{"encoder_arch": "pvt", "model": "contrastive image-text model", "dataset": "drawings of small networks of dots and links", "train_examples": 195000, "image_size": 48, "crop_scale_min": 0.8, "horizontal_flip": true, "cutout": 0.25, "tokenizer": "word", "vocab_size": 54, "loss": "softmax", "embed_dim": 128, "encoder_norm": "layernorm", "encoder_norm_position": "pre", "encoder_activation": "quick_gelu", "encoder_mlp_ratio": 3, "encoder_head_dim": 16, "encoder_fused_qkv": true, "encoder_qk_norm": false, "encoder_layer_scale_init": 0.1, "encoder_parallel_block": true, "encoder_inner_norm": false, "encoder_moe": "expert_choice", "encoder_drop_path": 0.1, "encoder_num_experts": 4, "encoder_moe_every": 2, "encoder_expert_mlp_ratio": 1, "encoder_experts_per_token": 1, "encoder_shared_expert": false, "encoder_patch_size": [2, 2], "encoder_depths": [2, 2, 5, 2], "encoder_widths": [64, 128, 256, 512], "text_encoder_causal": true, "text_encoder_width": 128, "text_encoder_layers": 7, "text_encoder_norm": "rmsnorm", "text_encoder_norm_position": "pre", "text_encoder_activation": "reglu", "text_encoder_mlp_ratio": 3, "text_encoder_head_dim": 64, "text_encoder_fused_qkv": false, "text_encoder_bias": "none", "text_encoder_qk_norm": false, "text_encoder_parallel_block": false, "text_encoder_inner_norm": false, "text_encoder_positions": "sincos", "residual_init": "zero_last", "optimizer": "nadamw", "lr": 0.0011, "beta1": 0.9, "beta2": 0.95, "eps": 1e-10, "steps": 8900, "batch_size": 256, "epochs": 11.7, "lr_schedule": "wsd_sqrt", "decay_fraction": 0.4, "final_lr_fraction": 0.05, "warmup_steps": 260, "weight_decay": 0.3}
Rows from block 7 of the image encoder of a small contrastive image-text model, named by matrix and row number. Rows with one number within an expert belong to one neuron, the router's apart. Each number is 500 + 50 x the weight over its row's rms, rounded and kept within 0 to 999. All counts start at 0. Numbers have three digits each. After the name is the row's rms in percent of the matrix's.
Before each expert's rows are labels from the 100 images, of 14848, where the router gives the expert most weight on average: "responds to" is what is common among them. Only what is clearly more common there than usual is listed. The data: drawings of small networks of dots and links. In brackets: how many of the 100, against the usual share in percent.
# router: router (encoder.blocks.7.mlp.router.weight, 4x256), inputs 172-255
# up: expert up (encoder.blocks.7.mlp.up, 4x256x256), inputs 172-255
# down: expert down (encoder.blocks.7.mlp.down, 4x256x256, transposed), outputs 172-255

# expert 0
responds to: five dots (98 vs 17.8); star (29 vs 11.3)
router.0 099:473561473482526472432430507548551463572483474423464575522515523491402491499459468489457497444454548442589461540494589566466529505441466440469510492484472497418448502427587456584520466586423544487455524516491472503453534514478455442501505538518496511555
up.3 096:471562471584542595470423533543556469531455487574471521463609470496529485468510452438489529497505616523520512503478504500590580546529471441561570550487494344485483529496572515471511598481505510478520482453577516557485554602403536481469455392484437454482
down.3 083:554456553480445489466567487490471581517539498421605506506396564496469451550476542580507481491446501427457514526552498483473463460468456556479451448532528619497507493414475408534520488560503490574519480585485482516402470426482475440552528514369544525515
up.4 082:471519536467513536518542445536525565523455425576487494505486564533469516439561598524496442514491515480495480503553443383455373469514440642477422518619494489443534569467460541530420550493508484516491525594452404464503493582459488471584609565444502493529
down.4 064:462513557551545484477446620416389516405514532556543447433525449447566490599561400555442461591531493545514495465589503533549526502522535465540494460450429511525547446466629492527533509483521531474477514484525507534513474500566452491441461463553573527447
up.5 110:485583437564459527473438555508582484505472451585530494450516434416537497398467570524572488552466488513515526482519420453511573479487489442471453527530578445500589540441497435451540572509529403539570454571492490481535527492465484470484500470433450502365
down.5 140:451508541466506438478374443481509537540528451495454563455459570479440513561501544533488442486463518478506476485548505497444454425398471583440508483564559545446472560470547470557459434573464514514454504579435472464464480485525437409541544558482599473542
up.6 077:432493486486519569429439419477476473457436523531471460470352499533497485563581435449468486416480477442527497448483491416479488519471493494566478531483469502510472469553475628589521432502479527530446611455466483495511511509438507624468463567554512518480
down.6 070:507453548492434475596503509552519591359582489466423530492637500498491415561382575480481465507497480511447493473456500461477464508445492513474496574480556492491531538548428518463601558555499501468574413532534484464413373405500475477497522491584571433510
up.7 131:596500535550508521531519528487463489453474548449562475446478443518535487478570383501505461593525422506536573490543534474526474548558546537666522553421458519565543437463527519536589502472557471447552453517593462546561525458459535490475461441555464521499
down.7 186:547599504575489556452493556451498440475446577504581450493573432461558492506504443529515565565517432564487580479454506491585571582567581452589481500487441491571593435441549494445529522423578450475567484507463587559610515519511469530483422416484459548407
up.8 095:507548501495538561501513540499446494454475487476482399421566443561530531550465498456506561493491556572438512476421481523654583583499505537603526556460466476517455396575456506452435517487524487551533495487525553519489511595477527528476455402552441495499
down.8 086:500477504499486512576641506647421547475511495386554364524486501643488427532496516488482466494493516494533471562504476470499486518435439527507512497617505480498499540451436473513512495584478502532521479565551467520413480486428528438577539482534475448529
up.9 122:549450545515467511528491434512439541456466473624495431469449448500522454383582495522486540501549593545529498470561415461547439553518478562536376498582475424582430385463528387559563522497517507460522449523544479524525537569375578462502522514442380532473
down.9 126:484373580539522506459558522402586499481578549503537602514391458425535518576558478503518519542392457471404520472485571479481508490571513511528475488377528598549557466444450600563507514452494478548539498448459507472480377424568474545446453498473563516508
up.10 092:527435462497475531513500448523479507430543478642499414488502492501538463445506518489489480519592552531528494504545394527573443560525411532580423559516540460504455409540459416600535508464503511459470482480627433557528475571384645491521542492456356421491
down.10 083:505462511556544499474529553419552455455496535457628590506394451499535525492555456518503532479454477492429513426401511537497508476532555465507475476418540580525535422439576584502499516513493500491627453469471483488570472413522412536425448497482494568496
up.11 095:575509468561498492542489494450570493476508462451466509526510429550491556576468481459433530480494601512469448502456556519623536676542510524679517609528491515463469489513470572587529533470473563457489510512556403655491447497314537473558483423552438483511
down.11 087:529399533480508518513436443551460510527528476511409453516481563529485481517455553514525511481491544479507503599489391493474449452401488541455484485568516431481466512604456480575480497610509486563417508532458493455396472529480523461548527514575577418528
up.12 120:489407637557550400508510448468612541521497538566526532464382533505504510468493550547512395485438527472516515585555455416455449474526456499473386430583556476498517526512562511562488486493499502532478479605472494433483471343518490446477500553478566497530
down.12 105:519417545584482514469450567449480519523533484511472483525501491449483419458500517528421490569475582509449454570616465475539470537380546508537520510508468406484519540453572519572443589579469575449450497506526482583299447488393528464540508400527544423503
up.13 108:603562526482478470548527566524476473503532495516497444507556475455497548494450644479459427599528502507434496488500524433484534480495523491498528494489497626443508553518453462442375549506506510493478412540489503582502423501496456488494562527403531476543
down.13 090:446514449529548564410394477414569477497484486387539513405591459510489513460516452472546518464476511583550526500434527484521506528555481527547500555498475390520507478444574592481534443461504485466537551528495531429574501610502519396489482457546375512472
up.14 085:522430492474427426579454504422460473478557542518468499489427557504528489476635435471520512491488481543552537534531544578532519550487539497533473427546446621561532484536543484457481512503494471374461460483518526468492462467476554515483473508482508535469
down.14 067:483468487520471583499588468519475438529551496482474512529578408395514439498457496483473570586574439507505462501550537499451497399484519530428577547479531399510502574529403500487517474524468520501522500538551476443408526527487573518520487515530505424509
up.15 110:545517465503558494528544503480490499456474575431604537558548429513583455550534369535534574503512439584558598485505630600502516565606587453560551473387403482581527462482540523468583520415564430461556500567516515521541506419578514541500380483524444481476
down.15 172:541551511590522543462436558462501419439460576539548490482521443506591509523534417535494573561546484500526545452478494536618556600556538402622470485447499462577554431478589478524547578427570482452555502488475560587582506520524463545451411400479471525394
up.16 101:513436525464492485495423463529521534493533444711464479488476540453521496375581560531502485530557570457548488563590404470527390524517422536519396525549543400482440486483538417611510562500504508458442480482581403500494490590343587459535556504429412444494
down.16 105:516459543555538484492582552403545483426457591553568523495463432508568441581555441475510539522485431535458511380415546522523554490524553489531461469396507581555565429488540519520609545540506469460635476501486513500420469449560467564436462472489481560484
up.17 074:435483485467499591453466460441460483441459494577458499462423539578474520591551493460503498423568463449577501475557437409458549476485422508520561565636487528482516523532437644558486432504483503525382593468427533449488551579426483542588523601548534490467
down.17 061:523478541514493473616539529597411582395589498453461477471570486551527462531432549537483483559475538475474510495471462521503471516410462504494460482454583481475486483579468439418531576589523506533567431490547486508415376425519554462465474480585502442507
up.18 099:434551526430570483460498523504497511521474545486577492569515509508484529492475557519535472532501476453477507495508529428549509494506548494479399433495495560488496534455515514429407521492498471519551506534438580415531509490622449575453499404449549590496
down.18 115:471564483524457516400412516489586402559428511575448513557610500454503583388504500457490507489477496522555516486471422466513553457477512393482500532451501493521555501476599533428498544488515503437456503437422564490554536520543379508470460483457548549439
up.19 091:553436571558527540510528477504478482492467625563495461478426491490581493497529461481525470558504428499486539491522466449532601527493509540554438500561488566602513390555492512537469507524505475528435492534482623476480477544545549499428356509520512456476
down.19 059:437414477443454535477538474521575561437704432469525487548505542517437474525419621452483462533531546480454432466542475502423439483562436572463553493535481525441443539505439520531510467451434547466455538540505439498565385458456482487600547543486521436560

# expert 3
responds to: complete (63 vs 11.4)
router.3 094:428411568513533514479491444470503539545484500574435533545430505490488529519527569468606537490415509466459561445533415473410405428482535568399461511509576481489465594530480495557482514477567409557510537529413517437467555476528464489519466494455591500478
up.3 086:500420529562419577496524546461461545541479417467457570532512549490534437406545407489530525585500541522506562512532496540531435506515468597522547513581484384561592528470564565515569557500555455377513561510504471495485488597396610482560420407565484457407
down.3 071:458488509443479494599523483549485527472589524464567486461544468505481464586462593513619461515581427562513542425427506491433512431443498535454524454516459523478528501502400523437562360571526417538491491497528516409497429455545532500486556600520499485535
up.4 101:493483527516444551502580518397436505470542420486495506475597498439450440493495486496513583480469465566479487506452481594527462515495533618514569536564492491507526461542481585444590526476483511520495535509484439496524474538447602442649550454636471464504
down.4 097:564459493411481453520553455511493564562516535428514537536552562500535494522423482490609381537525527432451594466604480453500489515493468494457468491478458505556486542511486483485433535540566415560520482531578539443511519534575504548445499551441489478517
up.5 102:482535489577508459524448552554559441586482515517479480456437404606481600519501523484399429496524597492479394570517469440522568497489465425519481427454566569460455506526525421481389605491372609556535402530494531580467462475520426468458447473456520537486
down.5 101:500540522430503475470411474481560511495489494449550509552611599411487496577376578604578448510543466375520552522493540400465480487536467469477447497497492455511586572483498553522497492521549427531464492538464520413591526510547428494480500525430535482486
up.6 106:573461486457481576546621510587543461507487504498584387511495476522537402464486527526542418554454434510450549561435484440465470496495439544509479570519486425551596522496454583559514450547538463506548529468520525471520427470481592517566445471579479452610
down.6 111:495548508534485532517531534543617470529523477479515450449498447467502516484480500444514414484392421610445513606343547413502540542660436533547457421478554489512505516495471472446537441469501501502538539475482567449538436492516538512465484446535469572479
up.7 106:555513508523437570486605476520509481519498471494530473465535373441552486424598469536523530540521443566462517519469498524479440489470524549488473542540514440525517459386473466454470534534514510540597423547515465504631506462515576421489472516460372442466
down.7 124:524556489493518571494575502529534470511426510454513509491493465545535508491514433475549504482435432559465538571391567432525534538532484514529413442455440481548473481415473511414493462518544446536618580483480543455520524568561530519422461476505433623485
up.8 106:511593508506595478522404522547502494507448475547550413472448463573529522493445542567469413527538565509453495516488503417592540550506465472532414422498435482526430492459531447477369566505466523549514518616471528546547474528527482473477465427466464571460
down.8 103:518429552473488547500581496476497511504468547494459511586511518455551484534423531562619510558562380496478594536484444457497538481568463476510468515516500442574560453462456594546494495438572405525565504524452560399547501597513500565491468509529551511464
up.9 091:468458470440522546499523414449469596517501457508486545500461576508492529624440536487478417456523553471452435527542492496510451508524383522476482492499520544504464515488414507556462447466428509469432607502524497485450502521483513526471506574431521427555
down.9 081:513541522505456534558509640422422456447474503431477493503512457507517546615512504572491545584560431549511494497489506532502518492424593529510477425412415468502596474374537527428554496437510501484481547467490517533395485483453509528511474474544546499502
up.10 102:466445545463470428497483548514553457521542542553646440524479426440544462544471502648520551489539472545565491626486497559444525481494445435455561438504488387536587416539502522510438488491490480539452503454485524487524380426531514534557477542476489338509
down.10 117:485531469529522413487437498456537450418475557603528507518547499486566491510465425519536523465604459506507541433537483562554612543610488406566497504507488521543484426603514450543586529415541466454475520504501556518581515551498447635489432470484480575419
up.11 094:389484539587564557462492470432546523503489432489538468436400485531484547539530482466478466477475600491444521556484502454545509533537403474521433454412574531536359505496505536498461495502445501506583627481486464513550444568524482471437447415521528556520
down.11 077:617603515501419475556479465461485448453430469498493534603482567446492492591525497500488510479529463478505492387506578485482518450510491493491519522501540618504518553415504512499523558466516486571573445500413493534580546523411436590531489546394519466510
up.12 118:477468550463497463479532447450388554520505442481500463461536529493503464559481499555496442534506487525427486485539485517520469542509457605518428444554507589534424477431454478567529496485466509550526514604493486480512413537531540474545553489574494529587
down.12 147:511487494467465502416486498575526559469560508428512467522617524480499441499381541492539429504600523465510534441558514440521517546517465500522513578504397377499471518533540487498546485487528471461507489559601491504531560542501497517508508493492426435510
up.13 111:589462592508590478574548584490511608513527541526586500519437469450594499480503556573481483556531556400452535593497533460512483557566505481530411450424548469538483478474557458503492599483529542505501447542531479532576430426542502463413406434449495504517
down.13 104:548478459439545538552540486587419529436525478456486472542549538571538411507434504533562551516575540477496540490424465521509487527490476504482454537463467441548416489522504400448553516499562460535594486497488482461580561582548554518450475494527404510504
up.14 111:490549489581501542512601547502500490384497512507533479589566510550501511411474481476360606454512533450494308506464496514513513507563517468538570573505470550458512483530526484422553488465421683435483413474504465578514542454470450541536479475455495481448
down.14 109:478551468508489486525400465545580515484476495562379538461587487422469472484410515459499504479500491539566488503468469485464480493418511518495539578498512434459530527634530479484553503473478500457465412550523479453477571467502508516515536524555482410512
up.15 118:645571531547453484550573570485448498479450494414530472482547446501565484435602458476494468564533440465493543512541562469509523509524549576557514541468408542510525455438516548492516518514553475444532455556522477532586538479458520482501490481573474533506
down.15 150:560543544532480511494453563519523458508467559504565461478553462458565481451453454509509543574511437552414550536441501471560579562578578467581486480514424486574543420546552480456460517440564466507564406527473577517563512524534425554483427421473431584440
up.16 092:522484511510422515520527497603450464544540535451475512562526507540502411517519478522498472550548494510615515629466572470541549560527487536557534451433381427500568538391522512506439463509516487413475537490564502515440465552481572454522540483577486449488
down.16 081:442439479427552518485504452589468518585514486422501462428563549569446440612450512478548441499501581493518492538493480480424453411404433579431523460470488492461479542482491443469518457609475477520481518504517496428467518477554510441516541541537559447570
up.17 082:456412512512469555449419423474434444488510464511503546497422514484392445548463450480508496493469526563505496476558440533491423519489432528492468485488527504480416493478522495547547449523463503471511569474480426510499487535405556515600571479460512505525
down.17 068:556505507542498553615550532532479501475501572532498434502559426453567456617416503434543434553547521539461545423454475464513552503422463454494498589448543511535541477509451484481553543541552471547569418445595543526491467480481553542441494515582517416501
up.18 099:481512515485520418503569538545539506485586519471612400491496456489576518517532519628526455559565474453538511592515546461475512492518540448473505389428497562501582491484469487445438619483515503529496500533515490500585360400570436498455516540491516474476
down.18 109:438467512529511437501550457508476523480552531558457487603479529562530553528477484529522536492625500515461507544493480596549569557513481473534489531563527560540397444549447437516491481508520483536501509495435501484543455591533463476472460499553441548462
up.19 090:499410565535544561500418444444444570462535512502516531505390513614545499530516546500507521465495616446424529536500519474550474537545419510538427500491471435504378424472549528547473462479524509386500559448522528507501469535424462481444465436467507544472
down.19 085:586541510439423466507529565440426477521502475446491503419499486406493464633543477543514515525493366501550492580551631551441507447470531514456519413385471557526525499383535444518520507568488495582531451538467493478499499490555510510523497531481518497545

# expert 1
responds to: five dots (95 vs 17.8); star (31 vs 11.3)
router.1 100:547525433476398514561501528458438492432551437452544482483617513470504431528452504524378536498638513490516401504517480532544502537534417492575556523475445482466532468493442479469540468462420612407501514490651434560544499556398611520536577510487431439491
up.3 093:413520553453568508468468503567484520522490510578545455483497513549502506542364497444514360543520539525469495564499425486497500518534370521523427420502464499511404481519531438565468410506474509557500554530464477505464449551558540481506537493517512522568
down.3 097:526543494537531488627508626517415459515471516529603455474472392581522606577451455507465446591585480523553477636520439507516514536633436515529456445445450554505486465452544470544535519447493527518504515515511505558504384490490496499493489458627455521499
up.4 096:521547493611556533502469457564511527592463532549517478486441458592541555545488432487454439551507492553510469453531496490669553592515454483696483455544477500515490504481504456508429544490450534614503477549425542625479481469569490448484492413507495462447
down.4 101:496579510422545473569557557516428490531457480497577418494478539586498640564450489487541407506571496445536500627507458508468511413546379523479440411557526578497482497523540541433485507535512473527455518467486511473456513557512444466472511536520456562511
up.5 089:443415516483448556479515463437480574453543500452512561563487588486474494468449529470514509474530560501430493486606402507518454506462416541506469558564502518507439484448477490522483481533508494451507578490521466481552514558440532492558528486456439579471
down.5 083:509543459511524466518589500444448443533524515475447488498520490524511503478646448426467522504472499522521473454521623649487479455376523501451554443502465619471434517431578411416501576562486520471491528445449479548451566493453483539528493496378480584506
up.6 094:538500550498475614482625488451429445452414552486427495523572501500519532501529450402520543529516474568482531486512483533524536494515503516508494527518470657526489447493510561478452500505528481539497529460457541525467474582497479502480450509561497640491
down.6 086:476396516518436502473511453518507553585526485498462473597459515525470518474497557555433513479526536534486462588615451400499441520659522492481470496528518401460508585450466605479436450383474570473458557496505484540427457499416559443568519496544503450514
up.7 116:419496534484523549447525487620495569483494502527458437443494515574498524483528505458509468561559622517537499522563482494527504510604368521513437425512508531474399477386534419545534479481488515573526523524502506457479515602532451467417527516485504553492
down.7 103:546570531485531511637586564542320489501463489518578384474505468644511522596523476538481439544560496516577483587479509475511510489563451498510458470520467564493501497454483517506510536473502515553492412516494508544425406498505516484497515496597456515506
up.8 096:543493484521475417530511567451539460421592564505502528547504437395537489472619481484503526534494425555538548549454542531475509528440548482486555463459531524526526481531535473416548519570538470332485474435550497555508430427456457539497459493527449455484
down.8 099:536614503616524528484534584486502462494438516498547446570539379534540540392514467466440593571505477520482513448551527510562517562447580474529538516476444460529516504480575533437491592559506530462564500512503506631533574512490491552505456418514449483475
up.9 124:594539440473547439488583607531519486490520510487481392532538486458498536321522649527512436598546579478500508592484542513448517487561544559459513486552463533465421485506558431538541559505517496468477452589493481502494498476533460456497496477484423568560
down.9 114:396500500518523593493495372570399520583480522572500407454549497553489503526502467540484461468516503487563478540485461496539506532475422447550509578542507475499530482557378531549410464542470519544374466443532534478401492524484592507495517503492517444461
up.10 089:477412540494522434480460493377498566492530485559546519478398509515517527490533534537524425496456526402465516589488431364504492482433490498497431595481581451558501492555454542496459509495524489453530503531538493369543495446504519547405480484495541531482
down.10 089:557554444502469535421519486567532475610454457460432488541566520470426395408496564460454475390430532475525478435519578453489463481401555480449601548517449408461460578497546491463481505500473536409494502512485477542531630513489507646550540453435492513540
up.11 110:484590503497525494516506501470533448537469561417619533530510495488470514500508495576541483510560411438558540510484618453539550497518544455524492423452431598513597495442544588429453486538542437483504528518450565457557497433637437525497516521486565545474
down.11 145:503421549579481570458524523404501445451491602533459548514490411435585483484597442455542594550467437541475566457508504540566561508443557435551524562476515522578540436443497549517563529578566447480533475403504554482506495519495483518460426456493537528440
up.12 104:540604479556603460589447391500490475506410494577501492497523441627495538425596455540473572402522519543559492533497570493497448547545622452493385487536515505443471548482538476420494544474496521517572478559417506594473524496574430433408490528495431566479
down.12 100:485534467596442462544535477443511484512440517490435525472496410548490613479592459427480574445523478558537513428530540524550516514603589397505533532539467517541511501463546519333522533483535504471611414465545533530539577523442437449454473526547484519447
up.13 070:660436529416454509539541476537496591512527511398487488491590526495524497498376536510531430522523448560380517461496409504534549484493445429539504513573515556569477491528439470480444479482552464623490471480488528432520480512487569524551507572491498499504
down.13 064:506528492493526502430474518388543483472462481426510565550490501454498534418655504485504564525476521505485491471524740571473459504414582533499457431519472536475448503427591502492433573516474486495577538520422470493611528530514433561522486483422475531482
up.14 099:551459515437490541482541472524448514521460499443444555515554559541474504537413478440552506470524573504417528468513460554555562514509413462501407471526524538550378456453494453508550496499541482549600535450531550427525512603504494485406500504495498597511
down.14 106:421543467528507445472462516385505413566475472498562542496435443499460610585606484582484487473539478511599468584499557551468479459533508467497451393465479621467567489389555491484490471482456528495371558451429499503452424440480456484556522521448528543492
up.15 106:443583533489571516488480495486512491571451495492547545508541472511438574440468579532516516485499525468472498510449495402442453477519556445424428513466473603462562561485543545406400544486505484593549459498355505458548485406634399550488567540460537573520
down.15 118:513539430568519512432431510489523419508458547523464567567586471515516524510490506472481534432464531466570536494484541481569532584527545412540567567426448419532519524521570578440522538572557484397473510440499537556575547537509436507486446429513508530439
up.16 091:519473554586536526488449421529569520534478540554532570548491527471546531511472511493435433566502460532473448530480546430582513567505448480625441477583485496551519531455525560493464526510431570549506536516379535620464389468527514513489432446490522468436
down.16 069:516563503437520498592587541508373486482511485462462507469579508486484627573428471431549437510526464471528527577469594558445538426601446518484551514492453557524475501567519567518538525533533442504450441480529517453504520559481452444499494546582487490520
up.17 075:510473492503440553483597505601497518399538511513443402452578506567535465450553505382559514586559468572546531509519481483548553494574479484468544541538511578512519484442458488461548501457570463444527462493517524366578456588468465485460486525511447558398
down.17 077:527548524514574585507636469556434564542448513424572398492459472576495475519638564537461454520410523525474489522495638436489450497500558533478426472541542487492424547336453463471444503483478529596562520520453507550457456440564504502475500481514512507529
up.18 090:486532498404524451548514504482527521552563489505517479542583501510481572463455589567487538496534609500470506511491465506471489531477512440417435426555523484465437494524549427424453563546488482609493440528424495519471487389606426476469545597452467564501
down.18 084:480528456545480449563436503448531415473486528501490530496448472454534587460589459477497518453432451480507497535462611599521528490506509432527496509487530582507550499553527520496499525576530496457497467435496508499587506447432487509474501507458511544457
up.19 091:436539541524487462471492524443540521615579566473666542485447488478523509501490511594507503506490512473478528513498494475576536607518529463548483387458485474547509465461535579418457485503511478568537532470503551452545442447661451493478485433554530514444
down.19 095:428458494553516556460476531415499455444494558567428530482486416478559566521571479473537572523428447495510544488469424590515525468470515470516556582475562524556567419561513584480532482557541473474473507407548522449540555504511466497462447502526551510460

# expert 2
responds to: laid out on a circle (95 vs 49.7); nine dots (74 vs 17.7); yellow dots (27 vs 8.4)
router.2 106:541498557549559512523588527504496492462477584547557418484500434540612570463539460508540464564474464604442592524447504449572543557527556489567484468520518508597543458534489558400441544496580429562533433484479595512552409487585468522464414471563478545464
up.3 090:452576496448492392460480539358456512491471450428496510455649562486463495570450479529458522492400462547473410538493527631481485455568513564436538504591428545490534498536536529468459372433430549452488526546482499513512521515543476449563522553547514525544
down.3 084:504494451552479481579524484493499479423533540548458540427489457520560490558563456401476561512450526532488501452442538556537542547564524472555546551427517551497557432629461498490530561508526506440467446429563529519419455438460540534459488437488498474462
up.4 114:528483498478618437473466470517574610540513489540542500487434594562490525477483583542534407520385523401449525508555442443384448439470463537404413492605568523478416543543535437556432479510532461554477518589470436463464490450520492385496514547441546508597
down.4 121:547446539520392527501571553516453503505521487471397489576624496387480425503491556499447534477639488486496478552543568533502474528497537471497529582481519435471528585455505513499489554490499517482494409475494480571452503559441452501525498469536454401499
up.5 088:464446538472438458488382509545394536499546479518389525521497535483490454513553549527490557490545531337580451478593465516483442513501532497471515526448512455444517520529556437616426504422493540469452505473533453450508716480469512504487513521473546457482
down.5 109:465530453479505407489484585485498493559508442507550447480433478480451492453540513586493427455516492471567457553618485490442469442477437570471428335505487446452494523424533440549472443503453525486467566615507444475482546487495585434534541490491506517552
up.6 098:497459534460555411560530503556583576519432504568561464463423506531545516458468529511548447490409518456428515470528402469425484413526488515427409412520599544514462518548459401521451496426522482588541493601461499452556510414548459513440480531373534532509
down.6 116:529485445527548478465479482584517529523548487448538537486513491619493430452445481531509505395486583483502501425535401515535497540504379470512483511516531399508392516448465442544545462537515503525513629541551483534480546570483574443492508490517431471511
up.7 082:502472471516442443499443397562410467468471499545354503546499551545496456526532506550530557436516529410596443422579419561495524473511464490458481514506565488470447528506441443548518497452494497538479544514508484511475658556505540445523535530459497464470
down.7 093:478554480435495388555526464568527546589517466486514444497468538540457600474513560537531369448452487524492466469508442534410458442510448573413464404559501544422459515497436466445530415520451492547500565534471444425518469420521531406516615561535480529596
up.8 073:514522509466429471533521548413479506431517453443560547544572531469487375524629497612444469505564483482549480541470586459521482545557493574477487526568458488501555486471532606449504540473503531366522496462567488507530465482443541507495512534528418445520
down.8 063:380525540495512516484516425455555472503471540507440558487475436404505627486524485439510521492488414509527475504471609569494498429426516459514527479496564592492489494594504530465438507516472515527531459391501507456506498463519486581480511554499513501457
up.9 090:486455540523493498531522524393568653521502470495314542463462503490508551486491602475482541486462473369446489513497446452509461516505517559491459592544579467463540530576446566489445540450505526479501455511529388470462579510472485359451491478470542481498
down.9 091:527565498492522461461440462491498425498390521594552557524526525506511574480459429540522554411511451413520510466549483504496584473504419432516466488547477535570437554500487542541472462528540454529511529554455591515559574620544448478496463550434472596430
up.10 108:500481426526423570462509489513494462426508496463451517532554515473470456520528452454385525497518492473570418423520503562511496533494465475529561637479492460465499535496500551541632509549455641375476533452570430561484582544360592509525499458554468447519
down.10 128:532510506539522524448498484523509527538509509474614453605525511576509506442353517581468483502560543531484508518521407486578490600507415470539445502566465429523467495381539484491521483511504530502515608520477511593527454551472484439532494456521442473475
up.11 082:435590441513488507456428475549535431477519396529575443584447545526352532496578527562480547448499493467542423573435501470454434490477550539472466560473483486409535495574499547495499512506396586451490560444450422502517549403474440507518557481567468534517
down.11 065:440492465529488497483397503479557426520513518390443530505521488556518545489547490488538546499500425623518538594436542580521511536530525457579486421546418533555576385471544518524470480395531471387452471531471574472458441521470445520556489430492451585414
up.12 105:513502507474490488543555490563324439529441471472484486522441510538485530528531442481360515534578480465539313483533510526513486545514513557532485512467441556504451467476514458546512494531307722475516469530492466578515600501498496538488498509562508532553
down.12 112:553574473566455502491360576431471419595434516521506499498495443541531536527547404532447551506483519507504497523516466571596544557509555442584529453452425498547548427529598533477449611480528528461486513421485551595447519552453475529513433408519506514427
up.13 104:505476588453552401519527501391489639555577478470596505448457542521487515543500588612501451507447504511458503540498525455461447518511526592473402414471530597458480499491461491499454483462486515545494501560473430446506373388546481448504551540547567505563
down.13 129:485453552491431511527557457534491559454548547395544538603579513520493540599402521526531527494483489524439519384474464595494503520477498520490424547513526548495523496432415451464647444531527469588485598489463504511411463432511493485496518542504499416493
up.14 090:488520450547533402528524512555550467522473483438433519511509517505542395462571488537458480527391489416584491527558584494363497435445532521486491495450450520485555558455544541499463533537512508431497517542497428544465582467528508457474476504577547504514
down.14 088:524528533518519549503427532477496495466498567525516452390507484470561522457536442460538500561546496566469593560478497499603547537562487458578465453553501520575521381514546439501456521427608430514504454460479609494571472556517469504452412464478447563403
up.15 095:535430494462478571482519476547452514432459501520316514571526524430505444514488499420610526490585515500517561513512468516472495488493465486478542561518508433515467513527513479551526482514556430463427491464563513450505565555394547544514520506480489455497
down.15 116:450481599404483493483513429512460576459509564497512515558539587482481547658435507549561490532580466488483552499476456467493542486508489519485426484569533539536494490471447492463517410496546447561500527517453557442581449507592436453458485567536497517477
up.16 110:486504401504574513434452466474475453458478479474493559519500502490484391547548437496375493469567516480588381462538569540450453497484480476492545526469466465459485539485530529547510513544396627397490547522542436550484544505469560556516511495526465461535
down.16 127:558584459508514525484485419561458503536491519435601414565549523591492492442372486553483483464559535480505509470529450538570506569472407444520480491539440444506468488420497444457512482586505511520497598513493513572473528566476510479533513501488413456479
up.17 111:562484488412542440509560582625496494474499479487542429551516509472525525464504582521441475575564530415460519549452562477439488461525527523470511481481503484493440538526543425504439510492549509480499446506589479560494499477532524476456460524540465476636
down.17 083:703498521492495433559558594553426481537483495491415469509535512490557522480518516468489507618463570434460535443556513565509513500506544498461529527467500538517491500534513463492460643455568478535493410476525508589535539475492505481456443502466522459524
up.18 078:474515564556573463503511513390584573506539491507578562546440498427504549481585571535428487540487462409518469544519606453465485515431549529508431454472515548448555554494516571464439525557492527445480504507466440509458390365533449509470507474481613500487
down.18 075:511567573513495459594495532534389495419492560488516375481481512523544499495521487481529530568472497626486585454437493607520497494531539577509432447567509623547552414477504399482555492511598415553512480526438552538462449471528462399497470525574467479467
up.19 103:491472454521507515411449428502545549449555461517600603517425556545470516525514496536519539481485482411511466531493457456501434535460473459493560521508585423492472511569515514491469463494406550465500560491529427482466556463493522493485506515531480442487
down.19 093:447432472522584594486459416484463501544478523505489497446510504528572462444538399537558493514533542521515559518488526544580478564479472429574444531480514461596500428496493543483497530504523468496471494410556562447509508580512554484422460468523396486411